Weights of a small self-supervised image encoder: widths [64, 128, 256], 195000 training examples.
Rows from block 8 of a small self-supervised image encoder, named by matrix and row number. Rows with one number belong to one channel. Each number is 128 + 32 x the weight over its row's rms, rounded and kept within 0 to 255. All counts start at 0. Numbers have three digits each.
After each channel's rows are labels from the 100 images, of 14848, where the channel reaches its highest value: "peak on" is the class under the peak. Only what is clearly more common there than usual is listed. The data: drawings of small networks of dots and links. In brackets: how many of the 100, against the usual share in percent.
# c3: 3x3 conv, stride 2 (model.blocks.8.c3.weight, 256x128x3x3, each kernel summed), inputs 0-63
# c1: pointwise conv, stride 2 (model.blocks.8.c1.weight, 256x128x1x1), inputs 0-63

c3.12:117040100144132124158115146163112130133132137097150070155111069169170202164134105089143140121067118123136148174126138091097138136142075149157087130041118117144168137119166190129138109119158144
c1.12:133087081183132124157161140160128165105142131094143068166136088128150173144143112090133162100114162105159152127147180075091155144119061146126109147037131159160153122121152180154114116102131148
peak on: dot (37 vs 4.1)

c3.30:133136124124194109141141116151121098111166135140000112121136073119139098120124146115113105112143107096161044110126125074119159151131088140114155136136244146128122141121146101164095140120105161
c1.30:140151132111202108127113112138136081153165148119000145130172094101121097129145131115122131130151107078193037093114160076143157143111083158147157141117224149117138166114146137152091120150095161
peak on: dot (46 vs 4.1)

c3.50:093131137122087128132146188111140122129137148155255112170091185120148108155124113086137135222101126100117101120092152087170109136126160079140137131115047124118134143141150112089122157068068082
c1.50:041090161130116130114156205103159153117124126112227126151085160137105085139138135090133094170075111092149127148103123055163062109135155115142120086109081181074125146137094112096126111048070055
peak on: dot (53 vs 4.1)

c3.97:117121160131111106048140177185123082151100159077079105118109098110104127121169097156136116128103123133097138137133123121080138228097129091127126162171130121159140085136086102125141130119160182
c1.97:064127165098138143087099155158146139152105192106138066122138114114094067136152095157146119152084122138102135156117119095090134145130137122107135155143077114192139089144100102137162105139135171
peak on: link (27 vs 3.9)

c3.91:109117155207110146146118090105126140121134131133132156084116088141087128071155106127107115109104124087141123130110123056167142146142101184111160138097109136146203115145109043125132068100107149
c1.91:115112144133141161152111079123125148145107109150168158090108084084107153105157128110086137134146124068121135102096160053139136183125127156124141140106112136153213135122153070134158122112077182
peak on: link (52 vs 3.9)

c3.240:075098097136143173211136140138096123137078168086115115161108153186134123089105133073148159128068136167185145114078220112146100113144127142119140129121170096124163121149136102076081063067096115
c1.240:074098135138119144164155070139114152131102178130099101144084119169141100107118127086162146120083116172153096110074195105116151097109172140133101118135147083132174068169172094065132061065098123
peak on: link (40 vs 3.9)

c3.19:120144094167123109150107110101074148116172198158180108091154118152061118089142161126142138135112099134134172124143088070114114186114093115125095131070106160133188084119214139100089155073141127
c1.19:087156124150101129120107117133119146132127174147208131106149132145102111117182149117168119152096113138148152114139108092058120191086123148110133144071095102142158100102166138105117181067125122
peak on: dot (90 vs 4.1)

c3.8:138131142113139138144120116166122086107101114118176132137105090128085157181133108113133105132128120140150112144130138105123136134122153147105160113109132125143133147125118115105115173126170123
c1.8:134121105131165143132123122196132116112094129103187135125096084134099154182127113107119111127147099161128124133133137095126136111111179173092131114097147129125096148104086091089109117120144115
peak on: dot (55 vs 4.1)

c3.215:097175115210133066124076102167136096092142099132047113073087050093173068066188105095136094094182105146109119167119151112118141143157150150137155142118085134103151059101154148099137146105119159
c1.215:109141138224150101134100089143129082058150130129087129087083068072149094090187104129099159112150120161139086167150183076181125134094136178112154123133089159130150059078143125100130137081100189
peak on: link (30 vs 3.9)

c3.186:122180111152111155092161150030160113092060174089039181122160183090101089098147162145160156144150143162133155107063168133111160132077136111139145141178131129100153137177104107090114113120141111
c1.186:096158123131147171062178155059142114119084137089086158104117145054071122140151153119111131130159139129098131123031144161144158139060104156136174115173130125112166167169095093112106113124132160
peak on: link (72 vs 3.9)

c3.145:087109163113126131126078151158135106147121125135151171168163090161012173108192126089156138090154128095149170098114117133137159092124139136079099104146112126175156119103136126121104183127094105
c1.145:119123165084126108176068137192117102157157084134100172149176106121060160144206116095178152105144120095141149085131143134180165105141130161093105098114124119145148087105131115107122172121107128
peak on: dot (30 vs 4.1)

c3.56:145158092135145166159140093096117122101076229123123127139104131140128020079132154128134117178148103126063102118113128144122172191154171116086094118156095102101166115131096142189101107150139149
c1.56:101188105144107153155180090086083134127161194133106116180097174132129053096134116124159112173094106171096119148086172138181148144138152118095058122173085110122191099115125149173147097139153117
peak on: link (33 vs 3.9)

c3.211:115149227077099097109106128182117122178153153157176168165148151125132131116102126134149132084123171188156128128165121109137168134065114119155132137099181143134175121104097139116142155068122130
c1.211:089163188098134104105082157173146188187174140154170186180135108107146085130117151110151117094098159132156119137179096086136148100082105129156129132097169118112159141118134141084078117095088155
peak on: link (46 vs 3.9); dot (32 vs 4.1)

c3.171:114067161133134090054114166109178116155147116159178121104123134089059065139088121133100111106115106091139145140116125112155185132120147173096138124162159151115149061158024140128194140131108115
c1.171:078060138121150088103150148115204110154142088114159145093112127070076108147087121124119114080121099121108177139125156100162148108126137184102132097167131140148180086131045124142175110153132145
peak on: link (26 vs 3.9)

c3.25:114095174103144134151125175101119194155101111142190139065149125113142094193118144144111200170061111164105041115113141128144135123151081147118130084142182176118119110095153128090184090106066128
c1.25:069099164094161120134128147087115183147081109178155117075149120105219120166129143153091173175095122173122087121148180121120162123105111175085107122147135221138146086086130130105182093079058127
peak on: link (40 vs 3.9)

c3.48:131084064180179142172169164130144187139096118211081093130127097153147062112076139109137169152136129082167119099130126108129152088137125157062142170115172103120119147083138114054102127072094134
c1.48:097079121156209148141160159185151220127076120183113125117108101121131094122131138120126160157066118086141157108121147065097173081093128186062131176116133126105090141109172120050119133069113103
peak on: dot (77 vs 4.1)

c3.195:179119111132128086111145139114120154060071116116089151107147131080151117120063086103107155145131147084125112111096165078145137176174149114080117177097224091126092169148068088105115191107101115
c1.195:150134091142125110097145104101094151085088140110118157102147130114139125126096099103161160158115151108121104093083142109161161143150138078096095223092209079155081149155105125072134163113092108
peak on: dot (40 vs 4.1)

c3.84:162097179141069099121139121073162117104131057106110132073072035128112139146075141124125135151086107092131082192147198110115130133164149147117128122082107115160131105140079124115149154113116034
c1.84:185084175126121065141148143104141117091139124117166138078096082104119138126114122143134136155103091095145106184147183097090151143166172157103110172085080120163122119138058120084167125112124038
peak on: dot (72 vs 4.1)

c3.199:134132115127085092202112114127065142135155066085218165140112092138089123159105099115136145202114095078110149071134123052109186177137151162098151095141124156119106110097190119121085076049117092
c1.199:145134124152092095148111123114074172122122103097186178131117135117084074131120096118129112172082098106111167119108089004110128160155126191107155110118098115118114138116165142084066088062107052
peak on: dot (92 vs 4.1)

c3.154:154147158072096081118071096179100087128137098117134104117093054168069162146184095147157131112149148106131097151147119168112097166093160134113141106093180089168132085106165147134152182129127100
c1.154:185146178096106126148075106160101086117145109120161102109116080150085141171172114157142136121152170129153135153115115128117133174128168168078116115074229106126111060096151137093128202119091110
peak on: dot (64 vs 4.1)

c3.53:171193123134125119112127114144121121116065133120108085174103129107066211101201160105099143181067164126191119075118134105111242114119140145126121111081097112104155111127137126074076120130132131
c1.53:163173113164146139152122108167093140149087157135102087115117123068087229112190166098098130182099163144170119110092136119141186077050130157133133132082112149124117107123119129085121130169139149
peak on: dot (65 vs 4.1)

c3.214:115145144151129088108085122074099129085134157165136164121118059063136111137152119126106119084076106137133081082063162144144126133086128096079115128163130076135207157153153154119115053132121088
c1.214:130153130114147115118079130068101106080075188185138176126172080087104131133088134136061057079101109142137109128070137171140152141093106072073146132147135121143185145132132149113133104149123119
peak on: link (31 vs 3.9)

c3.103:167075123182110109201116069165067132152093184147164142133086197121139168094097128102126116115134088125138140139098172079134185137115101083093133105161151121123151114113109078103131168080082129
c1.103:165075161150132089206119104217033121117128129141156124143137161136143207137106131086109096141145119103164129166085124074098169129165084118118105115176129149142143108106108090128116184102088119
peak on: dot (89 vs 4.1)

c3.118:140168111197110091105080093142137091146117117136157147073112134133092145119156129130086140095176078066136133162145097109198116094117148114140174139126162160137068095100113163189131124091110205
c1.118:143155145183096160154097113116124100128129131107110078083100078171095151136160143135122143082174114086161139187170097108146091116122182139154118115091110126120122050039116152181123129134116145
peak on: link (48 vs 3.9)

c3.62:082147186166096135149078128084100111126129096110166141107143090144164084159133101123123110176141127168077070120136165081114107140148115220117157101122204164150091055133181151099122130134143070
c1.62:091143151145100150135106168134128122108149145109145132136183093179167093137097119110126133183130105155063087085126142121115160137115127190115178089123193167121076072132154148090111134121121123
peak on: dot (64 vs 4.1)

c3.23:115121108128142116124125108115060147118180154137114118103099101099109091135174156121118128084150056164192152151106145120100164082105115086162105091113176093132136179131113072112159094091129167
c1.23:120137100151133141124114088152099151114143153151140143129123088073107102121163165125127151111125072167161177112090178107096177091097122106155091079104170118113124173122130119102141090107076161
peak on: dot (61 vs 4.1)

c3.208:171192077120122089100141108085133132138107147136111092089082121114089251073151127152152133135164100117095158143133115172121216151132138225095098119119204145104133064144130128072051150088112104
c1.208:148219091117101111139163096139118093146094096156067074101150168092108216119182107131153129164113113160076118118116115141097220130154153204138103136081137122116125055122157150093069121087131094
peak on: dot (53 vs 4.1)

c3.231:079133104130136123157111144135130101120157072147118059153145095106145157094071144087079124119127080164126124085187099172153138075134151170158136109094139169109139110170099144098084132091183172
c1.231:119131090119107125107128124131098120130188100152090057143102091099164094111074168083094150138182094149149131113205141135171107102187118182128139095111107159116137070109117143124120105076200231
peak on: link (27 vs 3.9)

c3.188:093114077187153088148192144096170126184158141147156113116147165128082094119142087138125123141151172143089103115121183135140160101201173138119144176137153103127094120046146121120111103142164077
c1.188:107137096167152105138176155078165146191086152138148140140143147127077083095139124144110150138144135150062119071067161130155174077169179121131147158120113143104101157061136113094112097133156095
peak on: link (62 vs 3.9)

c3.228:112109152135115109133128137112116093177123197128034083093093092140193126112079142159090169145125143140050087141188118129127179145188136141113137136102107148163105140107106099113100105097137138
c1.228:095138182144091136150171153145125111128111153143073150116101068136188115124096145143094162154111118151080102158163129093123125178147129155129146160136124154179082141150116101105114098124110147
peak on: link (40 vs 3.9)

c3.197:167105072133123130142126075071122125065088138133140082104085217118157132140160147121114182199131128168107073143144148109130114166095113069111092090120167087105131076129114172103134140124127170
c1.197:141069093113116164127103066105124136101108153168118067095117199122178171183153157082095158157098130137111044154133163121169122181120148093126115101148114064144124077110130175153159195117138152
peak on: dot (71 vs 4.1)

c3.220:125176171134113126167094109163192084107090118122083099145142129108096174047150146090093124131164149122197117140113082131108135187122196151153112144103111115104136109127140141135096131145141142
c1.220:115166164136112127110111094182159111140150112107093051173147118134122190095120128052101109137134144111205124106138103118150155169117189140175145150093108127092164108106160159133092131132139136
peak on: dot (85 vs 4.1)

c3.61:142128174123101121151174152131065151106160078103157165124066116087114120119092101088145179127141193079142143101173139102156174126161113106127126152076129116133092106186114157148131163103132098
c1.61:149105141144124103124193150178040157109157080123147171133094100101071155145112095107132175131129162082098177120188164124154168126139129125155125155079155139150110109170132194125133123122110119
peak on: dot (50 vs 4.1)

c3.229:108103162141029062200135056078089144145176167123155114117137168108101115143158102109116158140113129156196137124137167084137122047135094143120098088104172129133121144113059110079098141146117118
c1.229:095122149116109053142149085102114149106173160111157176069135182121066133151117088114133144126116130147186161115131169095128143075161143144159092124122154105128107170110076152101112171103137082
peak on: link (26 vs 3.9)

c3.20:090149148103139104129155130121139139108158175109154144153121230096112174169118137100074106094056085125154113106143133092119157107145149102132093110078115129072084113156101158087161195106122144
c1.20:067166117142153115128151146121163157144155172132167134107150196153122153137060145123127116095108091148167118134148101127094203055103130046139110098061093158103071102142098168129156155127138146
peak on: dot (72 vs 4.1)

c3.80:081102178137161115108137175144125102120126043091142114086131071114116196180120074094110132107141103117128125201175073139158156145112087120122130066120192143130115130176155173163122140112119087
c1.80:090097135139185128146120149183068122130164086087136133089133088076110157167140094111127108098092133124104093155136110090159193136161087091088114018113131121140139146194180189123122134115104076
peak on: dot (53 vs 4.1)

c3.176:159146153143158162172179105146097153109160153124136083140125082133123192141083142140081100105086147101132163102073079146115200141123105151105138128113112155113196170105104100116130136113106159
c1.176:141139112134163142157200149124082169108189169134147103131132138180098129154100131112112108077110111060153163190083090156119169123086129170108127139146096166131148162124133113126127118102131148
peak on: link (30 vs 3.9)

c3.151:104143106105152129105159102121208154122138135137199123128157179093079188137103158130122146154091150143100193115113126100110154158172063142151139146056091153114174120111089097084141121083117143
c1.151:131132119111156122072153124126201159100137127127175132160147162076056166110084133096153191129097139159127158092115168069109171174129059163147127176067085157107150087075111121092137150111083150
peak on: dot (35 vs 4.1)

c3.59:134099099124144131182162147074110106099086180168119113138192130110128114139153098043093120130119077130075169162121186121126206125144071116106114098101161070150099107121093138103178113068096147
c1.59:147115168119159127144152141051112090099084179162168133102180134131136131169148079092106128102142091154143119203103212130086177077150107130155115122077134093167116130132107130061168083089136134
peak on: dot (41 vs 4.1)

c3.139:088161128136107157133096117182155152124047172104107137099129116121174142166100128100112097153139135148168136137123118131096094154094172142161144135150160146128130121135133161124127114113136121
c1.139:073156132123099146147072132196147155106044180143120169086129119118156125131131155066103088171144164132145124116155102112105121124088214120165141122122152149124155124113132154121121094162119125
peak on: dot (59 vs 4.1)

c3.255:123175131255113176132119123155156070113079100073130103136108089183105125074105108128098107129134161094097132169122140083112149174095130110135117117105141117144145093085174164159178212123107136
c1.255:121100120229116174106124085164173048177077116057117153097082118214109155087093122111155119118163124115098093218127127086132139143102148160118103129107110116117128116094124120120165144161089105
peak on: dot (41 vs 4.1); link (27 vs 3.9)

c3.251:116165137117119242176102128140139139128139130129100128080083111121171041116084141150122102164127180136130126125169115124153078082126106145139170125142160132147095102139124162059107108110151148
c1.251:129153135129114193207135127143124111115116139144110101090069129127149053142077128149122081124128170127119127073169098177146111079136109122136166069155162145139110102124119148059124105091151143
peak on: link (52 vs 3.9)

c3.149:232143124182160131106098125117126136167146175128165097107114164137093130149212089131105198090079145126161150134147112134101120143095112127103125180095186088095152124181167141153148092112146126
c1.149:201136102155139125088110165151148170202143138132178063079126175170161099122143128142096160070105154103219195095144106126116179105081092142100110173136174114131169118154140143113150110139102089
peak on: dot (36 vs 4.1)

c3.107:117083149133119133165089131087069131144148158089092127179158202127129149083144141050163132140110095144112113137066135161115085108115155097111101149144130151084140092142153106187125126186100158
c1.107:110111127123142164143097135104055131142118139067099128193154139115153169094125142063146145159121108175109112122072177164115103103085187105103114114142118132065138131163160112178131117178103142
peak on: link (26 vs 3.9)

c3.95:109167079159147137138108076115065150159111102128151112118132085129058165108115131123115094179113101135161130197121138146100099154090118088067139120152091114152162112116180150147098097203132094
c1.95:133205103137163150125106106167106161115092135093177114121120140137113096119114142120111151200127101145153168161138126073076137175109112093092127149163110100172147099141156150112121124215094110
peak on: dot (57 vs 4.1)

c3.17:165126116148118100115100133061191153198122111151201089122111078176114115132164146106073168107122192156129100169172112144087065128077108131109130162071189116154107153125090118152080096129138080
c1.17:157144182101117128119093154125177099183154114114180092115151066140145122058169123097068184117108144153150125154119142131125074128126131095144135154079192096153093151096075123127084140168096090
peak on: dot (27 vs 4.1)

c3.0:122119150154181153155115157116126109093157095113123095113198134140110066104066137119147130138159165191155068177090098068095124157141130059097148135129168043145118145095105114096103117132070138
c1.0:122093140161155162137108155119123117098167131097105108126174155125104102156105139112138089106144164202156111152102101041101112149144153068102178168090136069146130179093124104079163113141106155
peak on: dot (30 vs 4.1)

c3.2:154245184143089176141162165128160142166118136098127124130126115090111081172137103157098151114119104137178151138187126144157147145123118104146112123115174135205096110136084096143134128096125140
c1.2:136248161114104198133129176152148126193103141099124100143142119105101083185160116155098157099133126131160184125202154134149138127129115127125156116051170127189092081115081113120141152127107141
peak on: link (44 vs 3.9)

c3.178:143137108169131112110189184191124166150119143063157052111077151142095123085104140182110159120109136169139076103207105138151132134102140149108110104100103032132143149130138073118095098106134151
c1.178:185102109144147108130190181155098134148100150044173075143099145127111101122121124147108144107121146167128113090188123122144097172134145181118138072075110072119147161111094103070101078185136147
peak on: link (26 vs 3.9)

c3.85:108141039138131126178104130130112087162114154141142079130121142144100054078022145136092138134117111094114087109163158092131181101177161111112152135122114095128125126094109125125095170081146079
c1.85:108145082125128083162106172114115099140108174123134080147184172129095072080032110160117132162136091123129082093154152096183145075165166118087150146109093105130131134101156120125114132081148121
peak on: link (30 vs 3.9)

c3.122:108129111164149155132107109085120135117116146099182032107137155117065179140158170146132143121130092149118069082159168048145095116151154128110094162109139083107095140099107150144078119132133125
c1.122:039098096186139133099143115082132171119119134109133059121142181112080138091146158149103115128131092174136107065124193040131110088117167116084107165116131096086085166089103168158085144134150137
peak on: dot (27 vs 4.1)

c3.232:158118152127109147095137128101119145077156136114124126138154155093102107083158112138110153146121172134135104117122106104127153192102191154073159142080181080079156110085163129085163175083122119
c1.232:118125181139125132106132137103143155086144103133142147137186099116119137112147091108127110139123165138100128116139066096110139169096226157067114175080178069132152114090205135097163162092111129
peak on: dot (31 vs 4.1)

c3.34:079099165106055181169089151152155108150176098067143098143143154100083125131162147106114111170133087139144119123141112109123165130103121212124129122114122168106083099161114130137098166163154120
c1.34:108116155078043148144138126125139120141150124078126129099135150119100102115155136062123118132121111130152151108157104081123189096101145185114110112113122184111091115122099115148092113118160131
peak on: dot (49 vs 4.1)

c3.237:132105117151171134133134046199155110089166176124167165130078097137115125157121207127133249054147158143152108140118113116114106153150131162126075082157069138153108077138133151088134146140044165
c1.237:132099096170142130146140072200166067112169167125167185159098108125142106127154173098124246073106155131113127167121125129143090162178125183105098053130087138150104097124152176054146116156059168
peak on: dot (33 vs 4.1)

c3.156:166166121133160104059137161125119135141159149106133094164163105102102125186057164103112164100115141097131088120146146136106185130143208139094127117155101046114092136136141096083149141176114132
c1.156:151112164132175121090122162119079167147146164107126123164194106090090120149076161098103122063121218114151112154148103102119174137120188142102085106137090078084154112126135117067105174162136110
peak on: dot (40 vs 4.1)

c3.3:112081124162100158134147118041052181147120130172091132092160150109153174105184147078091177133059171089123098094104136102133137147112117098108111151149135090074158139151123087121101144069089114
c1.3:110103158177123145139121135070082160135137147180140163087152128136146121115177124075106156126052179087131109109091134096123142150089098132098136182120131062078122152125119089117101132102125107
peak on: dot (37 vs 4.1)

c3.158:121136110120125091152105089132117138108055161126110107072125117135164193078150145150101138149186148107085138120077155067108096147122120147138134142072119093161135097105153149162185122127177184
c1.158:147134116085082143127119108176096113089074150114116069094085120154184158060163130140114166160134179087078119070082166120126140127117100143135139114098157102155136130116130120145130099157241163
peak on: link (27 vs 3.9)

c3.152:132150210153201108100114121164068153113121156114187125102114177119154136071136142106157084204116163099139090146098160111105073054102137117144154120106094161121143084168153090063126115122112102
c1.152:121149187159168158096111113155072148097077140132206091114100127105155141065151100096093118199121133148152108113067160128093111047087136097162102086078127156130162094137109091054109107157107129
peak on: dot (53 vs 4.1)

c3.219:129136121149114163135122146068109159106138194133160124125128175095174123172156134100130151099104153136115131101089124150098194133174153119160170134090130104113131142118078077117059176090109106
c1.219:160100128148119154149101147080109176111169202120163131139140152088176150189114133070164152108090209145136118106138130131061195145147126100180120118097111102120128150082097099107107140129131110
peak on: dot (29 vs 4.1)

c3.136:123163155175105150115112154196079059142100117106077122101107102133127118128121110104135137149134112162151101140169158153111166098124093165117165098158150106104091117168065136125113160119115205
c1.136:126135138158118172106074210151080094127126139096121162128131135107107145098129104114058154148144123124104097134194177185148141126113079166114155137160149113151103134125074144133120147119152186
peak on: link (28 vs 3.9)

c3.190:142111181096120099121110122088112147142125093138197093130091094076120139177181068092199043144091146094134093156132162106105150166115153113133180173106114142154129146138079123136114164113104122
c1.190:149092160110160129147072138106081159139120107133177093116106096036120111147165105106195056149090140085150126136169164083122144146102145122122149199111099150137117147127123121135106150116092127
peak on: dot (27 vs 4.1)

c3.246:158152165185122113123149136079074097129158102082146161104155151137130106153159131108125133160135187147080100130143111113104207114113129112144117100170106149157079092091169139118093203161070111
c1.246:153107170137081138157171159094055082147166134065180128086137151163124107173152162120160166147130148101112112079144141124094185138097117108109074155163133140120105089112170119107105186188096147
peak on: dot (52 vs 4.1)

c3.24:116154148121164136173135101105174107092116108094126109120119146104114084144123175147108146122089149100107131102101177132122148215166179135100158148171108168156133021084086119138074084132155144
c1.24:139115160148178100158136108101179094124091125105108084162100133098103095130115150109090165136098155082102182099098182143132136189144156110093159181195100155155137034090131095142065142140128152
peak on: link (45 vs 3.9)

c3.29:145137131099126123174122129109103160133079099146040100151128095125091209119145151118150116103147159085172154129110124146171160158077146113081122136140118102176101071169106134043141095146046124
c1.29:154105159125129048160181122117118207137115103110097092134105132108115141060119154093132135125141109104169179084116156099173133107081155147110162127118132099150086104159082151042140103121081102
peak on: dot (89 vs 4.1)

c3.134:119120185149111147138071156155131070167112202141113069104134085099095096119125197104069150111086115083105073130162160112128217132149128136133091165121100135141125073108121094111118133113078160
c1.134:126086176188106104154097190143125104139138156149116089132156101076087123089113181088089135114092113087099097122152130096178166129096114167106098101137090159137117095081128134163110129146134197
peak on: link (28 vs 3.9)

c3.170:101155159119195072128134148135140118093168254096165105106149116120152111134120142122102161080105096145158121131113141144168134098117090111147133093124075176127098063136125096097156086197101158
c1.170:084137136155201064107114187132133145103163183083146118100144112118122153111131146117155161071125095157177108124095178176131118133105117114096101096101108187145095061135131068100151100185099166
peak on: link (38 vs 3.9)

c3.198:143136126147084171122121150126163119114123167129241089131182113121056122179108148102134160156122163143144220132132143089123148121153099137056147100122108111075109161116137123154080115086100121
c1.198:100120136133101152085134146135167142120100115101184156141140124103071095150137153094136151163121119137126216097152133077127159094160119142065144120122061138066130160131113130126089137128113085
peak on: dot (88 vs 4.1)

c3.205:121103157128099207112112115124131152138110154143106115124166115132146068176118094169061191135090143131146151134133162069134114183111139144133082160121141126164086122105102167114165073080132097
c1.205:133106147141114238134110134098090155128123117126128098108179103108167125192158106165054134141119196170099121088121165107152085158087096174144078152137147136159085111129115173109159132084149150
peak on: link (50 vs 3.9)

c3.157:100171093098127168126153156164131104109163139106133120135182254114137085091146166096105061105106155095118142148135140111129187163089090087107134146111139095073122101156127126136084128140055140
c1.157:085157108110093223081166142203101076148141118133110136123134212097166109126171148104099064136087168075112074117158140124135189139076079116109145140129116133094150121144138092134113090162106171
peak on: link (46 vs 3.9)

c3.89:085119122151158103113153182073155139091081189123104114131203148121171203115128128114144076194076205153114130124126185111064180154138080125129178109109146189171132099127067139081101118114155144
c1.89:086147146132174087113142171098165176086128173126146110158176139077104188134131106115154163168077201107118118144153184142080204119145077146143187113106161161151127111114053113077133109125145122
peak on: dot (38 vs 4.1)

c3.168:108111122121054098146122115138083117171120117105177157104147164157085166152113144122062095119165122082094088100106147100116103114146093132110139106105199121100058168119126178057164114160086070
c1.168:119106128142052132106113158190109132175112113089181172117144148079099165168123161111055132153161140133102109101095134102152113107167115121133173107113120131110069169096113185071159153135054077
peak on: dot (45 vs 4.1)

c3.100:124092141179136130111088071127142122140097164173126167123155084152081081128135117105068132182131140125125127147165134088093107113146163143125133104129221133160134122103111112135129123119169068
c1.100:086116139150137126140106086127149098132106172138153158119147102132073100140133123093110102162119135124108107113087129086120101096143175111134097096119226133146146123113111116156137146119152062
peak on: dot (27 vs 4.1)

c3.216:096099172167088144125121163080080103121166152127119168128097082151105142143184087158103139082114181138104093120170152094103128153124107149173117152137126134127141138117142110136081126093099109
c1.216:112098138151133105118139138084122114114138108148153213138100116140108138160159080172090149101085167187136140128131127068138132125154116155188102134131124104147135124096163123126085140119118122
peak on: dot (70 vs 4.1)